config.toml
method = "simmim"
fused_qkv = true
inner_norm = false
Rows from block 3 of a small masked image model, named by matrix and row number. Rows with one number belong to one neuron. Each number is 128 + 32 x the weight over its row's rms, rounded and kept within 0 to 255. All counts start at 0.
Before each neuron's rows are labels from the 100 images, of 14848, where the neuron reaches its largest size: "responds to" is what is common among them; "lies over" is the class under the peak. Only what is clearly more common there than usual is listed. The data: drawn human figures in many poses. In brackets: how many of the 100.
# gate: MLP gate (model.blocks.3.mlp.gate.weight, 672x256), inputs 172-255
# fc1: MLP up (model.blocks.3.mlp.fc1.weight, 672x256), inputs 172-255
# fc2: MLP down (model.blocks.3.mlp.fc2.weight, 256x672, transposed), outputs 172-255

responds to: yellow top (29)
lies over: torso (63)
gate.173 [112 124 111 116 210 100 201 109 128  93 144 208 137 106 119 170 113 169 122 152 121 196 154 117 136 132 121 108  83 143 131 106 210 174 105 123  86 123  89  99 123 137 164 179 172  65 116 131  55 159 167  90 144  82 171  99 160 161 167 135 114 122 134 147 137 103  92 103  87 132 105 136  57 140  96 168 152 133 131 128  96 100 109 136]
fc1.173 [106 120  96 148 144 166 107 124 114 144 136 107 173 151 126 155 150  70  53 175 113 102 126 104 106 206 117 189  81 135 126 128 141  92 122  99 139 111 142 191 136 103  85 140 207  99 164 105 165 124  48 125 127 177 109 193 111 113  67 138 172 149  95  92  90 156 118 138 143 140 119 120 169 124 128  94 106 167 117 126 199 156 146 177]
fc2.173 [143  65 128 165 160 172 127 129 144 169 142 128 129  95 129 113  93 136 101 131 120 188  81  97 140 155 130 130 139 126 167 124 136 120 165 112 107  86 131 164 107 137  99  99  60 100  81 124 110  77  98 146 159 135 113 122 180 124 123 102 149 104  77 198  96 195  94 124 176 140 147  64 122 132 123 118 164 127  55  67 114  92  92 172]

responds to: pink top (26)
lies over: torso (31)
gate.355 [130 160 115 110 158 158 113 105 118 147 179 110  82 159 147  82 162 145 220 112 180 138  34 124 112 172 143 143 139 151 137 134 190 153 113 138 106 130  82 170 135  96 130 143  64  72 153 138 138 139 190 115 113 191 139  89 135 125 189 105 140  92 150 125 101 104  88 145 128 103 156 171 136 125  61  81 126 134 107 130 196 167 163 141]
fc1.355 [141 126  97 135  54 133 152 136 124 132 145 144  77 133 152  96 131  87  81 128  93 155 145 151 200 126 140  62  90 143  92 138 145  86 126  88 186 172 186  87 155 150 183 182 208 144 119 145 111 155 133 159 153 136 157 182 111 105  98 194 159 125  86 157 156 103  77 119 107  79 116 186 131  97 137 160  71  91 138 148  78  58 120 103]
fc2.355 [162 172 112  79 152 128 106 178 105 152 167 147 105 108 110 149 135 183  99  92 146 139 157 114 133  56 146 107 155 193 115 129 129  98 161 139 165  98 103 181 152 126 133 119 155 124  96 109 112 150 142 108 138 138  95 133  43  83  88  51 145 118 133 200 164 156  72 104  93 113  86 169 117 130 146 170 139 192 106 124  73 114 186 140]

responds to: white trousers (60)
lies over: leg (38)
gate.601 [106  82 177 134 182 141 147 122  70 190 135 112  90  82 131 172 160 131 108  83 126 143 114 149 104  90  71 115 127 106 101  66 132 126 135 131 170 138 114 107 125 122  99 105 122 114 151 131 141 127 112  67 105 143 176 137  56 116 115  74 161 175 108 121  84  95  86 102  77  42  98 104 138 110  83 123 143 119 146 144  99 107 137 192]
fc1.601 [135 141 118 113  76 154 162  91 128 155  97 158 170 133 144 159 126 115 146 103 140  96 152 146  65 183 102 173 139 186 156 113  81 111 121 133  60  94 177 119  96 178  83 113 140 156 171 145 119 199 115 159 139 181  92 149 148 139  84 178 123  30  61 125 135 201 136 172 100 158  81 123 127 154 146 146 129 144  56 108 201 124 112 150]
fc2.601 [114 154 184 108  86 170  90 126 133 119 136 144 127 142 146 188 124  91 171  58 134  90 214 175 137 200 133 116  80  89  88 128  85 114 200 165 109 105 185 149  88 124 115  81  89 144 108 162 109 122 122 106 187 112  75 163 101  83 101 147 108 161 101 119 149 163 141 148 101 137 111 148 125  81 156 145 120 121 118  93 166 125 158 125]

responds to: pink top (39)
lies over: torso (33)
gate.166 [144 134 108 127 133 143 124 142  89 172 171 120 108 145  70 125 135 152 162 142 144 119  47 154 151 121 119 134 172  95 168 133 125 140 116 132 124 105  76  60 183 136 160 107 106 156  85 118  66 134 121 153 125  88 117 148 208 150 152  49 120  89 115 115 124 102 109 179  74  79 130  88 130 141 168 189  66 166 159 128 130 146 181  95]
fc1.166 [ 97 161  65  96  91 103  94 128 176 112 153 111 158 153 104 160 151 204 112 118 137 159 125  95 110 131 105 139 146  79 128  59 141 141  89 213 119 126 164 166 121 149  89 119 194 118 144 160 164 103 109  70 126 140 114  94  90 157  86 156 122  69  89 126 149  82 155 133 132 113  66 144 114 104 181 101 117 108  67 125 132 137 117 133]
fc2.166 [ 54 100 105 148 154 143  72 135 164 115 121 120 105 136 128 162 168 151  92 120 143 144 106  96 153 172 142 121 131 110 153 147 105 149 138 182 136 140 160 113 125 177  72 158  86 121 138 187  10 108 153 129 160 122  58 173 110 128 101 165  78 134 140 120 102 107 149 128 123 155 159 150  85 160 154 106 138 100  84 135 154 123 106 168]

responds to: bowing (48); lying (25)
lies over: torso (55)
gate.169 [121 145 121 161 111 123 156 140  71 118 208 148 137 124  66 124 141 103  82 163 155 109  96 129 127 140  72 139 119 203 207 146 212 129 139 106 107 125 144 153 137  86 146  85 139  50 141 140 123 118 120  96 103 106 115 191 114  91 154  98 148 173  76 159  93 160  46 127 148 105  85 128 124 121 168 144 140 125  85 195  81 180 102 167]
fc1.169 [133 110 105 154 173 116 160 154 122  70 153 160 175 110 136 134 135 130 104 148 122  86 139 129 170  23 138 139  96 202 162  64 114 113 133 143 193 121 113 125 112  91 148  99 104  83  72 159  89  73 142  60 112  93 104 129 143  98 126 110 206 159 128 128 119 147 156 143 133  95 139 108 180  96 135 136  97 116 134  94  92 217 139 128]
fc2.169 [118 151 155 139  53 184 159  82 108  61 151  80 146  92 100 146 134 119 162  99 156 117 145 117 154  98  38 191 188  98 140 108 181 127 109 184  92  90 154 106 193 119 142 117 122 107 121 118 116  95 181 117  94  78 126 188 207 112 114  89 152 163 150 107 126 120 165  86 176 117 128 109 162  83 128 108 125 127 124 140 110 192 123 115]

responds to: green top (34); green trousers (31)
lies over: torso (28)
gate.137 [138 124 103  62 156 114 163  91 132 143 157 114 116 176 124 141  96 180  99 135 159 126 154 162 113 115 125 147 147 107  92 149 131 178 149 111 134 112 151 117  89 171 132 117 109 160 133  87 164 115 119 150 142 150 124 210 163 150 153 145  68  87  97 165 175 103 116 102 163 115 117 140 145 105 115  95  95 129 179 142 113  89 184 135]
fc1.137 [120 136  70  85 106  93 180 134 154 151 177 118 120 168 101 163  83 104 144  98 109  98 142 108 138 136 125  93 151  95  69  96 152 184 124 161 140  82 179 111  87 116 156 146 239 135 140 153 207 172 115 158  97 133 118 115 160 130 136  91 112 116 160 158 149 129 116 112 132 159  97 158  72 125 193 168 101 149 155 174 135  84 156 134]
fc2.137 [134 118  95 125 114  96 150 126 105 185 109 158 110 143 126 158 119  89 160 145 108  90 147 152 111  82 125 141 141 126  83  75 116 184 103 104 127 113 123 121 120 132 198 112 201 134 135 129 189 127 139  95 129 139 168 103 107  93 177  90 182 145 109 141 201 137  68 130  88 114 103 115 162 125 130 135 102 156 151 165 128 164 159 143]

responds to: teal top (29)
lies over: head (68)
gate.143 [ 86  54 129 108  91 184 133 142 172 136 133 140  76  89 117 103 137  76 106 136 117 135 126 103  83 150 112 105 202 160 100 131 117  99 177 147 169 140 103  92 126 202  89 161 109 147 165  94 158 105 158 180 131 149 155 146 138  82  42 133 124 148 135 161 115 169 136 147 141 136  96 127 104  89 124 135  96  89  85 128 144 125 145 152]
fc1.143 [156  88 170 139 139 127 173 161 174 149 133 144  80  98 150 139 127 142 137  88 111 154  93 114 139  78 115 116  74 147 132 126 154 159 160 149 115 152 148 157 100 223  88 148 175 140 129  60 127 105  95 170 121 163 105 142 138  72 105 186 113 193 144 113 108  51  94 129 157 148 127 104 152 115 132  85 175 115 134 128 142 104 124  82]
fc2.143 [103 187 114 113 116 190 121 123 164 127  99 171 124 111 104 143 147 168 108 140 108 106 134 138 130 125 128  98 112  63 164 137 109  75 132 187 132  35 128 117  84 162 128 127 165 138 209 112 168  72 171 160 166 161 170 122 168 181 135 119  95 126 152 116  79 183 137 117 133  88  86  97 125 130  90 163 170  91  61 115 141  26 112  93]

responds to: white trousers (38); white top (28)
lies over: leg (28)
gate.537 [115 131 141 129 109 159 172 121  86 135 132 105 170 104 165 147 160 106 163 177  93 123 183  98  65 129 102 116 128 146 101 148 147 151  54 122 124 124 155 199 126 202 149 150 165 125 172  70 111 139 167 127 126 124  69 140 155 103 170  97  99 125 139 138 102 164 133 102 119 184 137  90 155 129 111 144 115 170 127 189 102 185 110 148]
fc1.537 [132 149 110 132  63 126 198 139  89 155 121 117 140 168  91  52 188 182 131 148 146 145 142 119 158 106  85  94  94 116  98 154 131  88 154  49 125 139 153  79 174 113 171 161 160  77 162 127 117 128 171 127 127 139 134 118 165 130  97 123 121  95 124 122 113 118 119  90 140 170 109 178 136 117 118 152 177 141 153 161 132 138 121 139]
fc2.537 [165 122 136 123 149 161 121  68 134 105  85 106 134 102 169 118 141  89 126  98  83 186 169  85 103 125 173 105  97 106 151 136 187  72 125  78 141 165 135  83 220  92 159 145 108 146 113 128 133 131  93 102 127 139 103 132 142 101 136 105 141 177 131 120 137 135 124  99 175 151 134 169 157 110 160 100 137 202 145  94 130  86 173 139]

responds to: orange top (32); splits (30); star jump (28)
lies over: torso (68)
gate.661 [ 72 179  90 133  97 129 186 195 101 137 179 105 187 119 163 188 132 104  87 219 125 144 156 179 123 150 124  80 145 120 108 120 115 116 176  91 117 146 143 160 116 102 169  92 124 100 148 135 153 119 134 119  92  86  84 152 186  50 167 135 154 157  58 121 109 132 148 128 187  95 133 114 160 153  87 123 117 117  90 126 158  73 101  83]
fc1.661 [140 173 136 175 140 170 138 127  92  96 177  47 137  89  89 217 145 149 111 140  93 159 146 168 145 135 184 139 180 118 146 149 150 132 113  67  97 131  96 146 124 104 145 125 114 135 115 108  72 143 157 145 154  70 168 143 145 137 104 163 134 153  86 154 115  60 173 137 120 100 150 104 138 119  54 111 132 168  70 136  95  36 126 168]
fc2.661 [116 129  84 175 142 116 122  79 122 125 150 133  73  91 166 196 136 150 152 109  82 142 140 142 131 131 161 115 141 112  63 144 114  87 142 151 100 146 183  97 121 125 115 109 174 111 136  96  94 178 134 155 163  80 170  63 160 162  80 138 166 133  96 124 142  70 146 133 107 193 162 131 136 159 115  89  88 155  46 120 114 118 111 172]

responds to: teal top (37)
lies over: torso (26)
gate.376 [175  98 151 190  78 158 140 125 141 127 112 173 152 125 143 161 183  66 142 140 147 117 127 140 159 143 132 127 124  89 145 104 129 111 103 161 149 162 209  69 178 130 110 127  85 154 115 125 112 157 133 121 142 103 109 179 114 128 159 155 145 172 140 118 183  49 105  88 136 115 134 177  89 152  85 172 144  92 114 119 114 116 142  90]
fc1.376 [167 131 132 129 111 131 177 140 177 153  53 170 131  82 146 117 144 106 157  55 146 124  99 147 191 152  71 100 112 116 107 122 124 150 115 187 108 125 161  78 146  96  88 132  80 132 178  81 102 119 172 109  80  79 187 128 117 134 170 152 117 141  67 133 108  83 141 135 117  37 160 143 153 145  80 150 145  95  86 117  55 157 101 109]
fc2.376 [176 205  90 143 134  90 104 158  73 149 106  67 128 104 123  52  83 195  72 102 125 165 117  77 149 119  88 134 140 104 112 127 152 169 144 129 118 149  35 131 129  94  97 135  79 120 121 147 153 102 164 172 129  86 137 155 145 105 138 141 111  84 145 142 105 131 159 100  80 115 130 123 211 178 108 105 127 170 131 152  89 125 158 168]

responds to: green top (36)
lies over: torso (68)
gate.605 [135 123  89  93  95  82 211 126 145 107 158 153 177 122  55 130 145 117 124 125 135 136 118 131 146 123 105 132  93 162 117 113 160 148 198 144 130  70  88 111 142 151 198 121 145  95  97  85 133 121 187 113 178 120  85 105 171 181 118 103 187 136 148 131 140 132 188 117 100 140 105  92 154  73 120 121  78 167 171  97  87 137 151  96]
fc1.605 [ 85  81 151 109 123 149 152 176 123 138  93 185 157 103 152  85 144 151 133 141 214 133 123 113 126 155 199 149 157 111 185 112 177 109 141  70 122 159 144 189 110  98 146 135  84  99 135 191 107 121  82  98 106 137 138  89 122 120 190 167  89 166 144 114 170 119 126 104 163 120 123 138 134 191 117 120  97 128 104 147 142 150 192 139]
fc2.605 [ 96 143 142 183  90 110 129 189 145 121 153  93 184 129  99 154  89  90  83 178 105 109 102 118 165 106  62  91 143 163 105 127 114 148 169 160  93 125 114 152 131 126 109 104 118 114  90 127 118 139 142 130 162  90 121 120 141  58 124 180  80  44  75 177 146 140 105  77 125 139 112 130 128  87  90 106 154 110 111 178  91 192 166 107]

responds to: orange top (30)
lies over: torso (43)
gate.291 [114 152  99  98 135 111 200 113  63 141 144 116 113 120  89  92 152 141 136 130 126 186 182  78 136  95 130 154 124  99 132 129 131 126 119 102 152  27 126 169 144 161  93 137  97 114 123  59  79 168 170 132 144 114 150 136 161  91 152 167 154 110 143 132 129 161 119 127 127 123 111 112 158 154  81 137 107 137 137  99 125  79 124  90]
fc1.291 [108 158  91 114 158  95 123 113 109 145 101 150 131  93 169 123 115 138 143 116 137 118  95 146  54 130 149 145  85 178 157  93 155 136  69 171 120  83 138  78 158  95  96  93 164 153 156  99 134 129 183  96 137 133 159 144 142  96 104 171 177 146 146 132 129 172 102 141  65 157  98 157 185 134  45 120  70 168 153 129 151 128  64 128]
fc2.291 [106 158  98 132 157 108 134 173 124 143 105 137  48 114  89 106 128 115 129  90 153  97 138 152 129 127  75 121 123 154 107 152 119 114  87 112 167  76 133 105 160  77 119 129 131 119 150 125 164 147 133  95 103 165 108 143 145 132 139  68 132 166 188 123 166 121  62 146 127  83 129 175 168 123 127 166 126 138 201 145 164 137 110 134]

responds to: teal top (35); blue top (29)
lies over: torso (47)
gate.584 [ 92 137 133 111  91 161 153 134  71 214 131 148 145 162  96 145 169 132 151 135 130 111 171 140 110  42 164  75 178 199 148 113 123 151 131  85 156 117 152 148 110 125 129 181 140 109  99 130 174 123 157  79 116 103 137 174 125 161 155  94 105 183 103 104 176 121 155 111 195 182 135 105 133 147 170  84 131 172  84  86 102 104 123 100]
fc1.584 [144 103 100 147 125 178 181 129 110 144 148 151 110 158 143  88 103 111 135 144 124  88 111 155 149 129 129 141 180 118 102 137 141 141  78  91 142 153  90 149 154 165  91 217 117 183 122 135 117 146 116 151 173 122 186 155 102 167 116 112  98 127 108 141 119 163 146 113 142 163 151  96  98  95 110 130 123 125 114 124 139  97 153 110]
fc2.584 [167  69 132 182 138 108 155 106 150 164 162 136 136 111 152 128 111 156 122 140 114 172  68  99 152 148 193 150  85 162 135 195 134  98 176  96 112 143 112 140 144 141 124 137 108 124 133  88 153 182 135 110 124 132 195  63 130 122 102  81 121  60 165  91  87 198  88  97 135 108 148 112  81 119 127  95 157 127  82 138 107  87 107 120]

responds to: bowing (37)
lies over: torso (30)
gate.649 [ 70  90 135 100 122  76 110 103 126  85 133 107 117 143 100 140 119 116 140 187  84 161  91 104 156  48 100 102 178 128 196 144 128 135 103 118 102 144  91  76  72 144 154 170 169  98 140 101  97  75 101 146  99  62 118  39 137 161 137 155 109 170 148 118 143 153 124 161 108  93 114 134 141  94  96 119  76  82 127 135 148 141 111 141]
fc1.649 [ 92 126 132  98 123 106 130 129 167 120 115 119 123 161 106 147 111 147 127  77 133 101 147 127  91 140  75 116  78 159 152  81 135 142 163 177 119 140 174 116 151  81 104 151 107 151  87 101 125 114 125 141  82 110  49  96 172 136 200  76 114  96 128 150 106 139 155 110 114  87 138  85  69 145 110 113 135 176 153 105 135  78 140 114]
fc2.649 [168 159 102 113  93 143  98 113 144 115 139  70 111 114 139  93 131 169  87 147  97 135 163  85  39 124  83 122 102  70 137 176 116  94  93 105 128 132 130 117  99 137 178 145 144 123 149 160 162 147 138 146 119 127 186 129 146 121 121 194 113 135 107 116 191  79  85 125 121 129 168 134 156 191 109 104 145  79 134  98 104 181 145 125]

responds to: teal top (33); teal trousers (31)
lies over: torso (30); leg (26)
gate.207 [ 97 148  77 108 111  87 153 142  84 185 143 148 104 121 114 138  76 131  74 141 124 116 119  96 113 141 103 132 142  97  62  96 129 138 165 110 113 168 129 125 124 137  78 171 153 106 136 111 243 135  32 152 102 132  99  74 162 164 143  84  56 132  99 136 102 159  82  99 107 159  93 132 163  77 151 117 148 119 124 116 136  86 169 115]
fc1.207 [104 121 125 116 112 179 162 140 121 109 126 163 166  94 109 110  88 107 136 145 100 145 128 151 195 125 110 153 154 126 103 112 109 155 152 115 124 116 112 135 189 115  64  96 128  85 115  70 235 141  78 173  79 117  81 123 161 142 129 126  64 156 193 100 113 155 150  55 116 178 110 117 160 166 161 164 134 140 152  86 152  80 164 111]
fc2.207 [ 71 150 178  90 130 157 137 143 114  81 111 178 115 127  56 162 145 115 134 181 157 161 181 127 187 148 148 144  76 170  99  98 105 121  65  91 141 188 171  72 104 158 172 121 172  96  96 122 111  88 163 124 142  98  90 118 130  84 164 121 152 181 202 104 158  84 148 174 160 140 113  98 131 157 146 170 154  70 146  70 112 118 134  90]

responds to: pink top (25)
lies over: torso (49)
gate.229 [155 162 135 107 147  80 133 148  81 128 154  85 161 151 152 123 137 101 176 131 187 116 193 119  97  83  88 122 114 178 161 141 158 120 125 134 113 127 167 120 139 155 131  94 165 117  52 154  75 148 140 144 149 123 142 141 119  59 167 124 133  63  82 111 121 151 152 148 113 143 108 128 146 167 105 138 136 183 149 140 221 141 101 152]
fc1.229 [106 111 140 140 123 119 124 118 150 138 153 133 135 138 102 124 133 163  30 136  98 132  95 147 153 122 164 125 101  96 175  80 104 153 154  91 117 127 117  93 145 116  94 147 135 138 175 116 145 104 152 168 144 114 125 138 105 143  43 155 130 119 130 130  65 139 109 101 168 109 112 183  73 142 175 138  80 177  97 153  71 133 151 124]
fc2.229 [ 78 118 117 162 151 105  80 179 122 149 123 144 136 127 112 144 117 177 165 102 164 171 152 160 113 182 145 176 104 158 137 137 117  89 115  87 107 168 130 107 102 140 161 105 104 115 112 116 105  85  66 103 128 178 116 131 118 104 148  73 139  79 123 114 122 190 121 161 116 129 195 124 116  99 146 137 148 145 108 143 133 125 145 178]

responds to: white trousers (26); white top (25)
lies over: leg (25)
gate.597 [141 100 112 178 115 105 133 111  91 122  78  89 127 126 142  90 141 168  78 181  89 155  52 164 126  77 127 133 161  92 160 124 151 107 117 160  86 116 112 166 140 162 126  75  94 174  50  69 128 111  53 126 151  99 170  79  94 110 146 102  69 114  99 135  73 114 146 103 110 125 178 144 136 119 126 120 178  70  82 114  88 143 199  73]
fc1.597 [152 141 197 131 167 117 127 154  27 121 112 173 125 130 100 110  94  92 131 132 167  86 147 117 108 138 156 188 108 125 140 115  95 130 150 112  79 107  47  99 117 101  82 127 154 202 102 127  93 110 109 125 105 144  76 113 183 104 135 130 149 129  85 142 146 107 133 155 149 101 135 138 141 160 162 165  76 177 166 121 160 208 117 125]
fc2.597 [ 93  97 123 145 143 143 126 128 109 163 103 146 116 129 174 135 185 162 130  66  87 132 130 143 145 135 128 165 145  47 179  84 138 126 128 153 106  79 192 143 141 122 129  91 122 152 119 159 110  93  91 121 168  97 122 130 136 108 151 133 118 136 164  39 151 133 139 158 112 107 109 134 179 139 150 120 139  76 115  58  62 132 117 147]

responds to: orange top (25)
lies over: torso (29)
gate.454 [ 56  67 114 155 200 111 103  89  96 115 187 125 125 143 120 158 100 153 177 115 146 137 104 160 140 191  77  84 141 175  92 154 136 105 146 168  94 133 160 163 168 144 185 149  98 165 178  62 112  85 222  88 104 160  83 128 131  89 146 130  96 115 136 140 171 175 136 138 156 160  83 138 119 138 194 124 140 137 100 116 146 102 176 179]
fc1.454 [147 134 152 126 132 143  97  67 155 158 132 178 115 111 171 150 113 137  50 103  70  67  96 158 104 182 152  76 156 128 100 123 103 144 171  89 108 114 127 137 108 129 135 172 211 111 139  86 211 100 120 189 104  94 131 159 132 116 136  90 138 154  90 121 130 183  97  78 142 180 100 121 129 140 135 130 172  90 120 193  99 141 146 104]
fc2.454 [112 134  75 141 101 112 178  92  65  82  41  58 152 131 114  84 131 147  91 141 136 145 115 101 110 113  89 118  82 155 181 122 174  84 140 151 114 119 192 187 120  98  97 170 149 157 143 160  80 145 190 154  66 109  53 218  97 148  82 146 132  91 121 110  80 187  88 168  90 158 147 120 126 161  83 108  50 134 123 127 127  75 136 149]

responds to: yellow top (33); orange top (27)
lies over: torso (53)
gate.81 [152 122 120 102 123  89 154 125 130 118  78 111 132 134 143 167 138 106 137 121  69 107  47 112  95 139 171 101 147 167 183 157 108 131 175  60  90  65 143 175 149 129 116  83 132  53 117 103 145 136 144  87 141  95 113 172 128 135  90  92 119 184  84 160 109 199 123 196  66  95 125 131 156 161 108 125 150 138 164  90 119 139 106 146]
fc1.81 [100  64 112  96 137  56 155 143 124 140 101 154 141 107 127 155 162 126 154 136 105 147  21 109 133 145 128 144 173  77 147  73 138 136 104 118 117 183  93 137 146 101 112 104 123 153 144 179 100 108 196  82 114 150 148 126  98 152  80 199  87 171 184 123 166  94 109 189  65 125 156  88 141 145 133  94 124 115 149  65 104 108  86 170]
fc2.81 [140 112 113 145 122 135 199  98 100 138 159 183 118 155  68  99 131 124 129 143 118 106 138 115 115 163 146 158  96 166 142 159 145  99  56 125 187 124 113 176 120 141 103 165  77  98 186 224 113 158  90 101  53 102 120 112 193 111 149  95 154 161 131 133 126 149 118 103  78  88 128 145 107 133 166  80 122 107 148 106 133 149 138 115]

responds to: pink top (29)
lies over: torso (68)
gate.627 [137 115 117 185 132  68 123 143 120  95 179 118 149  75 110 155 145 106  82 160  97 155  99  78 131 155 153 136 164 173 160 123 160  37 126 211 129 100 161 180 177 122 114  92  41  94 127  89 120 115 162  71 156 152 193 135 161 192 157  94  84 171 110 182 116  83 128 129 176 126 125 108 119 150  95  45 144 111 114  75 166 133 101 126]
fc1.627 [126 101 203 142 111 146 120 110 152 134 158 130  99  86 137 125 135 181  57 168 179 139 149 113 159 175 126 116 107 128  13 145 112 140  74  81 131 130 124 127  60  81 147 151 140 151 154 149 140 159  54 124 104 122 100 104 143  76 184 110 152 145 117  92  65 196 109  83 110 151 121  89 196 122 145 186  94  74 169 121 136 114 106 136]
fc2.627 [123 120  80 150 179 103  51 131  78 136 118 156  94 141 129  90 122 154 192  75 177 107 139 109 122 150 114 116 138 138 123  88 113  98 180 145 177 100 116 105  99  97  97 107 134 198 104 190 117 128  71 155 122 152 144 134  79 153  72 132  94  79 103 150 183 107 135 184  51 169 114 154 162 135 188 142  91 133 122 127 118 115 145 170]

responds to: green top (41); green trousers (28)
lies over: torso (29)
gate.435 [136 120 101 162  84 196 165 124 155 140 124 139 145 134 142 137 133 164  92 140  85 145 153 172 118  98 129 152 130 123  80 133 142 130  65 141 150 113 132  93 155 156 131  96 222 142  41 149 134 114 125 136 116 117  69 112 129  94 152 108 149  64 153 129 149 145 136 155  90 155 143 101 152 146 135  98  92 111 195 109 165 143  95  80]
fc1.435 [142 145  48 172  92 133 151  93 130 149 173 132 123 124 164 160 119 143  61 121 179 119 105 147 114 115  72 150 121  98 121 129 166 123 116  81 112  86 154 135 104 139 136 126 172 181 121 146 111 163 104 124 161 166 111  87 117  68 172 153 135 104 155  87 127 140 121  36  80 125 134 154 118 185 109 145 129 160 147 175 119  60 124 143]
fc2.435 [ 80 138 138 102 117 121 161 133 150 125  89  77 110 158 151 112 109  99  89 162 113 144 141 126  58 169 156 109 159  68 119 156 152 118  81 111 118 234 129  92  88  91 101 127 132 103 157  99 134 139 133 181 142  90 140 128 154 192 172 218 107 118  83 140  67 149 181 166 156 144 196  73 174  89  63 133 144  90 136 144 154 146 102  78]

responds to: orange top (29)
lies over: torso (32)
gate.523 [ 81 121 171  98 119  92 197  88 139 103 182  28 164 164 100 154 114 143 102  90  84 101 158 175  74 105 125 112 138 137 127  75 129 136 127 102  82  98 153 132 128 148 144  75 113 128  87 173 114  79 182 103 130 106 120 139 117 143 142 134 202 160  96 151 121  95 116 158 151  70 151 103 130 148 126 120 102 172 148 117 153 119  92 108]
fc1.523 [ 69  72  93 112 150  42 169 178 162  99  92 128 139 118 141 106 174  96 108 140 166 121 124 160 157 180 110 166 131 138  61 122 161 140 111 100  67 157 142 139 182  73 143 190 159 126 132 152  95 103  61 171 130 132  73 141 180 148 135 172 126 114  95 150 127 146 127 142 186 169 121 113 125 139 133 111 143 105 174 146 144 225 122  60]
fc2.523 [126 120 101 121 155 112 120 170 145 142 120 159 168 149 109 173 170 160 118 139 167 128 126 181 138 137 167  90 146 114  76 163  98 108 130 180 161 124 200 203 143 161 169 131 168 129 102 119 133 151 108 115 111  85  90 158 142 132  77  93  87 133 124 115 151  68 135 114 101 125 142 137 117 137 108 118 143 149 104 100 123 114 168 155]

responds to: yellow top (37); yellow trousers (28)
lies over: leg (25)
gate.96 [184 180 114 124 132  97 108 184 101 116 125  92 155 135 115 114 121 141 181  74 129 158 132 109  53 121 120 127 146  99 105 171 113 150  92 134 138  96 170 159 102  95 124  93 137 150 137 183  43 151  98 143 160  89 182 157 161 152 173 130 107 104 127 141 132 127 168 110 101 104  93 116 134 123 133  92  99 151 110 126 118 140 117 147]
fc1.96 [144 196 158 104  94  95 126 195 123  94 123 139 141 106 104 134 123 128 149  87 179 146 108 120  78 150 116  79 111 153 170 125 186 135 145 104  83 106 152 114  74 105 131 168 122 120 133 158  80 191 122 130 118 130 152 162 139 124 121 120 125 167 166 115 138 120 121 105  98 117 147 142 106 116 150  85 135 139 129 129 128 171 101 101]
fc2.96 [121 132 157 134  88  73 166 176 147 151 139 120 178 149 107  79 152 157 131 153  92 159 114 148 110 157 154 190 130 153 134 125 192 168  89  55 145 115 111  89  95 100 125  75 132 145 122 149 121 155  84 102  92 149 160 105 181  79 170  81 124 133  90 149 123 107  84 167  66 107  93 156 124 151  96 183  92 117 139 149  99 164 147 106]